A small image classifier, trained from scratch.
Model: activation silu, width 256.
Training: 17300 steps, batches of 192, held-out accuracy 100%.
Data: trained on made-up road signs on poles, 245000 training examples, 13.6 epochs.
Rows from block 6 of a small image classifier, named by matrix and row number. Rows with one number belong to one neuron. Each number is 50 + 12 x the weight over its row's rms, rounded and kept within 0 to 99. All counts start at 0.
After each neuron's rows are labels from the 100 images, of 14976, where the neuron reaches its highest value: "strongest on" is what is common among them; "lies over" is the class under the peak. Only what is clearly more common there than usual is listed. The data: made-up road signs on poles.
# fc1: MLP up (model.blocks.6.mlp.fc1.weight, 1024x256), inputs 128-255
# fc2: MLP down (model.blocks.6.mlp.fc2.weight, 256x1024, transposed), outputs 128-255

fc1.140:45 64 66 34 37 44 41 75 56 50 35 51 55 59 29 38 44 43 61 61 49 67 61 50 58 53 59 41 53 28 59 54 44 49 43 41 51 57 50 49 37 46 59 64 70 65 48 59 59 46 47 48 63 63 41 61 76 53 28 62 40 42 45 44 55 42 35 36 52 59 39 44 64 27 60 61 56 48 51 33 26 51 42 42 61 57 60 65 42 50 41 46 53 56 70 42 27 19 57 33 32 59 33 47 39 61 42 66 68 44 66 43 34 62 41 53 50 50 45 50 56 58 47 54 63 61 51 29
fc2.140:69 26 36 53 73 62 42 26 41 54 82 60 48 43 59 50 60 59 29 45 44 57 47 54 58 72 56 48 47 65 44 65 46 76 42 43 45 44 99 44 53 25 33 57 65 50 66 40 47 73 53 60 48 49 72 68 61 43 52 40 41 55 53 59 46 43 57 66 33 68 45 47 59 69 38 53 74 53 71 62 51 68 68 46 35 45 40 37 43 74 84 64 36 37 50 61 63 54 42 53 50 43 48 61 67 67 40 44 50 43 45 58 37 32 51 40 38 37 52 73 62 59 54 49 59 62 55 59
strongest on: hexagon sign; yellow face
lies over: rim

fc1.276:58 50 45 48 54 38 49 68 28 56 36 64 45 49 38 50 56 52 70 65 57 70 43 61 49 58 78 49 37 52 69 40 44 49 40 44 53 34 60 53 33 44 55 24 40 49 47 36 47 54 30 30 73 51 66 49 45 68 60 60 47 38 44 57 31 35 39 47 45 53 30 49 64 46 48 24 41 59 59 37 48 55 73 48 54 49 39 61 39 34 45 28 34 18 44 61 45 28 63 25 49 70 39 61 67 58 53 55 36 73 59 32 27 62 52 41 49 53 57 60 45 47 71 39 36 37 32 43
fc2.276:52 19 58 68 50 41 63 56 26 57 47 65 29 39 53 37 56 64 48 47 47 57 48 44 30 46 36 42 34 57 30 43 56 58 59 27 57 55 30 51 67 34 40 34 65 49 39 39 50 65 41 48 27 59 38 39 37 29 54 43 81 66 22 52 52 59 45 35 47 50 49 27 42 61 48 78 54 43 38 57 43 26 28 75 49 70 65 18 48 55 68 45 52 66 48 42 67 47 51 52 36 39 64 60 58 37 72 66 62 43 50 70 45 39 66 25 40 44 47 54 69 30 29 43 57 59 39 79
strongest on: hexagon sign; teal face
lies over: face; rim

fc1.713:49 50 39 67 48 53 58 53 47 57 38 52 47 37 41 77 61 59 40 61 52 54 73 55 61 67 45 31 36 74 45 63 59 37 31 66 50 50 47 56 37 57 48 50 30 65 55 67 65 51 54 60 62 59 56 57 74 66 53 41 34 59 63 41 44 68 41 57 57 50 46 52 75 35 41 73 37 76 57 67 26 78 50 48 41 64 44 17 47 62 62 23 76 38 60 47 46 46 45 48 58 56 53 58 56 42 59 50 43 49 37 52 34 69 34 21 52 48 72 57 42 30 38 65 73 45 44 67
fc2.713:47 46 33 39 52 48 60 59 55 55 51 51 41 46 33 66 35 45 36 35 37 38 56 61 63 46 58 80 57 67 30 72 32 41 62 61 55 66 45 53 49 47 49 65 36 46 41 53 31 58 44 47 54 37 49 50 72 48 38 63 43 45 61 42 47 51 61 29 40 46 49 32 19 52 36 64 53 54 25 48 42 44 49 38 55 60 83 48 33 34 50 37 44 43 47 40 19 42 25 26 39 49 53 48 67 50 50 47 45 55 51 59 55 73 80 73 40 41 46 68 41 48 57 36 51 74 39 42
strongest on: pink face
lies over: backdrop

fc1.729:70 41 47 45 76 37 53 45 44 55 34 57 44 57 43 62 44 48 41 46 46 75 57 56 33 55 42 29 50 53 50 73 56 24 15 71 67 74 54 58 42 60 73 49 58 32 64 50 63 38 63 38 61 44 59 37 65 77 49 49 43 39 53 57 41 50 32 71 55 45 78 49 41 59 51 52 39 60 32 47 39 50 33 47 43 56 45 27 58 36 52 36 71 68 63 34 33 52 33 34 64 68 56 58 51 54 66 31 58 45 50 55 50 54 48 41 44 39 71 61 53 49 33 79 39 25 49 42
fc2.729:36 52 44 79 61 26 46 59 70 65 51 61 73 62 44 37 41 34 55 43 63 55 49 45 44 62 40 45 60 68 44 51 49 36 41 59 56 32 39 56 58 48 58 59 51 46 54 45 46 82 56 46 63 44 64 45 61 49 57 56 37 64 68 51 44 75 41 39 45 30 76 51 54 48 39 52 42 62 44 42 35 37 41 64 50 41 61 44 52 54 49 43 50 64 45 39 21 34 36 60 74 63 38 49 85 62 56 32 50 60 25 57 37 43 57 47 36 51 45 67 52 27 44 50 66 33 41 26
strongest on: pink face
lies over: backdrop

fc1.425:44 56 79 38 42 61 59 35 24 36 56 43 60 46 70 54 37 46 64 54 43 55 53 47 58 48 73 30 36 65 51 57 56 61 44 61 63 67 56 24 55 56 42 49 49 62 40 61 45 45 51 56 57 53 57 52 44 57 41 40 31 56 50 52 73 59 45 46 50 54 58 52 37 73 74 29 29 56 44 50 45 50 53 44 37 57 65 51 41 63 60 43 58 55 55 81 35 36 40 40 64 39 45 59 51 42 58 44 48 35 54 31 68 36 41 67 42 37 44 68 42 43 40 54 58 34 51 68
fc2.425:54 48 46 45 51 44 66 60 43 54 61 43 39 46 57 66 62 68 56 50 48 50 24 49 45 47 46 38 72 43 70 65 51 24 53 46 38 49 48 56 53 49 69 65 51 44 51 20 56 71 50 36 41 65 29 45 59 50 48 39 66 45 45 48 43 36 52 35 34 66 55 49 46 56 48 51 66 48 69 46 58 57 44 56 65 48 20 48 25 39 40 45 42 31 61 29 61 72 52 46 50 38 49 29 47 64 65 55 60 75 31 47 39 54 48 54 44 52 41 58 44 64 49 43 57 52 53 50
strongest on: white face
lies over: backdrop

fc1.486:61 49 81 49 45 52 61 51 39 43 40 44 58 47 57 70 50 90 47 40 44 73 70 68 36 40 52 46 59 58 30 48 42 36 60 46 47 39 54 62 50 59 28 32 44 54 35 58 48 46 59 42 51 61 61 47 38 66 63 60 41 37 36 34 63 45 43 49 41 78 49 48 58 41 49 40 44 49 30 45 49 66 41 43 46 44 41 46 30 52 54 53 54 57 65 59 53 37 74 50 45 48 43 39 54 55 36 41 57 68 50 59 40 58 28 56 60 41 57 46 41 55 58 59 44 63 70 46
fc2.486:64 56 52 69 11 46 51 42 39 59 34 55 58 44 36 30 60 34 32 56 26 50 47 25 37 41 67 46 39 36 54 41 55 50 32 53 46 52 57 41 41 33 44 51 62 43 53 56 60 74 47 60 34 46 44 79 76 42 39 77 69 56 56 62 46 58 56 52 21 57 42 45 42 58 61 50 36 33 52 64 42 36 63 54 64 70 46 64 81 45 74 50 45 44 35 46 60 37 42 63 66 49 45 43 44 41 71 58 50 54 53 82 36 38 55 39 67 35 42 40 77 62 43 57 68 42 61 41
strongest on: white face; square sign
lies over: backdrop

fc1.315:53 30 38 32 50 61 52 50 57 47 50 39 27 54 51 55 39 40 52 47 50 30 66 54 54 52 37 52 55 41 47 27 35 62 22 43 59 53 64 50 37 36 48 53 57 35 37 55 50 38 71 66 44 57 71 89 78 54 38 38 44 38 26 54 38 51 56 49 53 43 80 43 52 62 53 42 45 39 40 61 71 47 72 20 60 51 60 52 41 37 51 42 43 51 64 26 40 56 54 43 68 72 43 64 58 35 34 40 37 42 37 43 61 73 61 60 31 35 63 45 60 67 56 45 32 28 52 67
fc2.315:41 68 53 52 45 33 69 57 38 49 45 48 64 31 55 35 51 46 52 51 47 42 29 59 44 57 33 75 26 38 44 44 66 40 55 60 49 68 65 63 47 58 43 48 58 70 61 39 41 30 43 46 40 37 58 41 39 37 57 33 72 79 68 61 60 38 85 62 67 56 31 46 65 49 76 50 47 42 69 39 44 25 48 48 58 42 64 35 64 53 51 45 57 49 56 60 46 56 34 67 67 47 53 27 53 47 36 63 69 75 44 43 50 30 41 50 55 67 57 45 48 27 36 28 45 60 44 42
strongest on: pink face
lies over: face

fc1.626:46 62 40 44 39 63 56 52 28 55 53 45 77 60 69 59 51 61 38 38 62 59 76 42 58 42 77 35 60 35 64 18 60 48 73 79 29 39 54 41 32 42 40 66 39 64 53 58 42 49 49 49 45 64 52 39 42 59 50 66 50 34 47 48 42 61 67 37 46 63 47 50 38 62 53 55 57 21 61 73 57 49 56 43 29 40 41 28 46 57 80 53 63 62 59 53 39 50 45 59 67 66 38 65 32 41 71 36 49 49 61 44 39 39 50 42 30 54 49 48 45 42 41 65 57 51 45 67
fc2.626:56 54 49 59 35 46 49 60 37 26 55 37 66 42 54 24 60 32 25 22 45 40 41 27 46 51 36 69 49 22 47 39 43 41 60 52 52 50 69 41 23 24 58 38 58 27 76 14 65 39 52 52 36 61 58 58 51 55 33 44 54 46 63 59 55 44 32 55 48 69 56 64 55 41 42 65 64 54 53 52 46 54 71 42 49 36 56 54 48 44 57 51 54 43 44 52 52 42 54 28 69 63 30 20 50 63 39 66 32 76 50 59 36 55 42 50 59 37 51 76 48 29 54 56 64 25 55 35
strongest on: white face
lies over: rim

fc1.758:60 64 72 55 40 57 57 62 49 62 56 58 71 64 49 42 51 28 50 44 60 71 70 70 49 57 44 56 53 45 50 49 47 38 46 52 47 39 40 52 32 67 70 43 39 62 35 55 40 58 32 21 46 67 34 40 41 59 51 29 46 52 59 37 55 48 36 62 62 56 63 56 39 12 56 53 56 50 63 41 37 68 34 47 58 52 42 46 58 57 53 57 49 52 57 48 42 40 32 45 48 45 64 39 34 32 42 53 52 45 57 48 51 54 43 41 57 40 48 68 37 16 57 54 60 34 52 42
fc2.758:59 31 56 55 67 47 79 52 33 58 71 53 44 49 63 35 62 76 47 34 31 40 28 43 59 40 40 39 58 49 39 53 42 53 50 44 25 67 45 33 52 38 37 56 62 44 68 46 51 54 69 36 57 35 53 49 62 68 69 31 43 59 51 56 48 44 54 45 52 64 42 49 58 64 28 58 60 45 34 42 53 47 56 56 38 37 61 47 31 56 50 40 55 41 37 61 46 48 67 39 41 40 25 49 71 42 44 46 52 47 44 38 41 36 52 40 26 51 60 33 60 66 44 55 63 64 44 62
strongest on: pink face; triangle sign
lies over: backdrop

fc1.669:41 54 45 65 29 53 57 63 62 69 31 49 48 43 57 70 47 56 48 71 30 34 59 40 65 37 48 39 43 45 48 73 58 65 45 50 52 57 46 62 55 45 47 63 40 60 42 67 35 53 41 71 44 49 53 40 36 34 40 56 49 57 54 71 44 45 67 66 23 76 54 53 41 48 61 51 66 51 61 26 60 45 55 48 57 43 40 24 59 47 32 44 47 55 43 36 53 59 49 58 50 81 28 71 31 66 30 40 45 61 67 44 41 67 50 65 51 54 58 56 55 61 46 52 56 70 64 46
fc2.669:68 53 47 42 55 53 33 25 46 34 67 55 35 56 65 35 45 45 52 52 72 75 59 51 46 46 44 49 56 59 43 37 54 56 33 56 56 61 50 51 39 70 62 48 66 35 34 54 54 63 56 41 56 55 36 64 73 53 53 45 40 26 54 43 49 63 43 31 74 45 31 42 39 51 38 49 40 32 45 61 52 41 55 52 55 79 43 35 38 60 62 57 48 34 51 48 49 53 57 32 44 35 50 64 60 54 36 55 66 54 53 44 37 61 64 70 34 40 49 43 58 52 63 61 32 27 30 62
strongest on: hexagon sign
lies over: backdrop

fc1.648:59 86 37 83 57 36 48 64 61 58 41 46 28 44 48 43 43 61 61 68 41 53 82 39 31 35 71 50 46 50 43 44 37 24 50 26 50 55 45 52 49 25 52 56 51 51 54 22 56 60 41 63 45 48 44 34 67 54 56 65 45 41 48 49 54 58 58 53 42 70 63 38 44 39 39 45 65 50 71 54 40 37 41 39 39 44 64 45 42 30 55 62 61 35 56 35 29 60 42 50 68 45 49 34 67 64 48 70 55 41 54 53 43 37 33 50 26 63 59 61 38 47 41 50 65 67 42 53
fc2.648:37 30 61 60 67 51 41 40 57 48 48 45 37 49 69 53 52 32 56 54 46 50 53 56 40 46 36 42 50 41 44 40 44 63 59 47 54 56 35 36 49 60 53 63 36 33 48 81 44 64 66 51 57 24 34 54 37 38 36 53 65 47 62 63 35 60 22 60 52 61 50 54 66 53 42 59 60 54 65 43 55 56 53 59 57 40 36 47 53 53 48 56 37 59 33 40 59 70 49 47 48 61 52 54 42 47 27 57 45 48 33 51 54 52 51 56 54 27 33 74 33 37 50 67 51 62 60 74
strongest on: hexagon sign
lies over: rim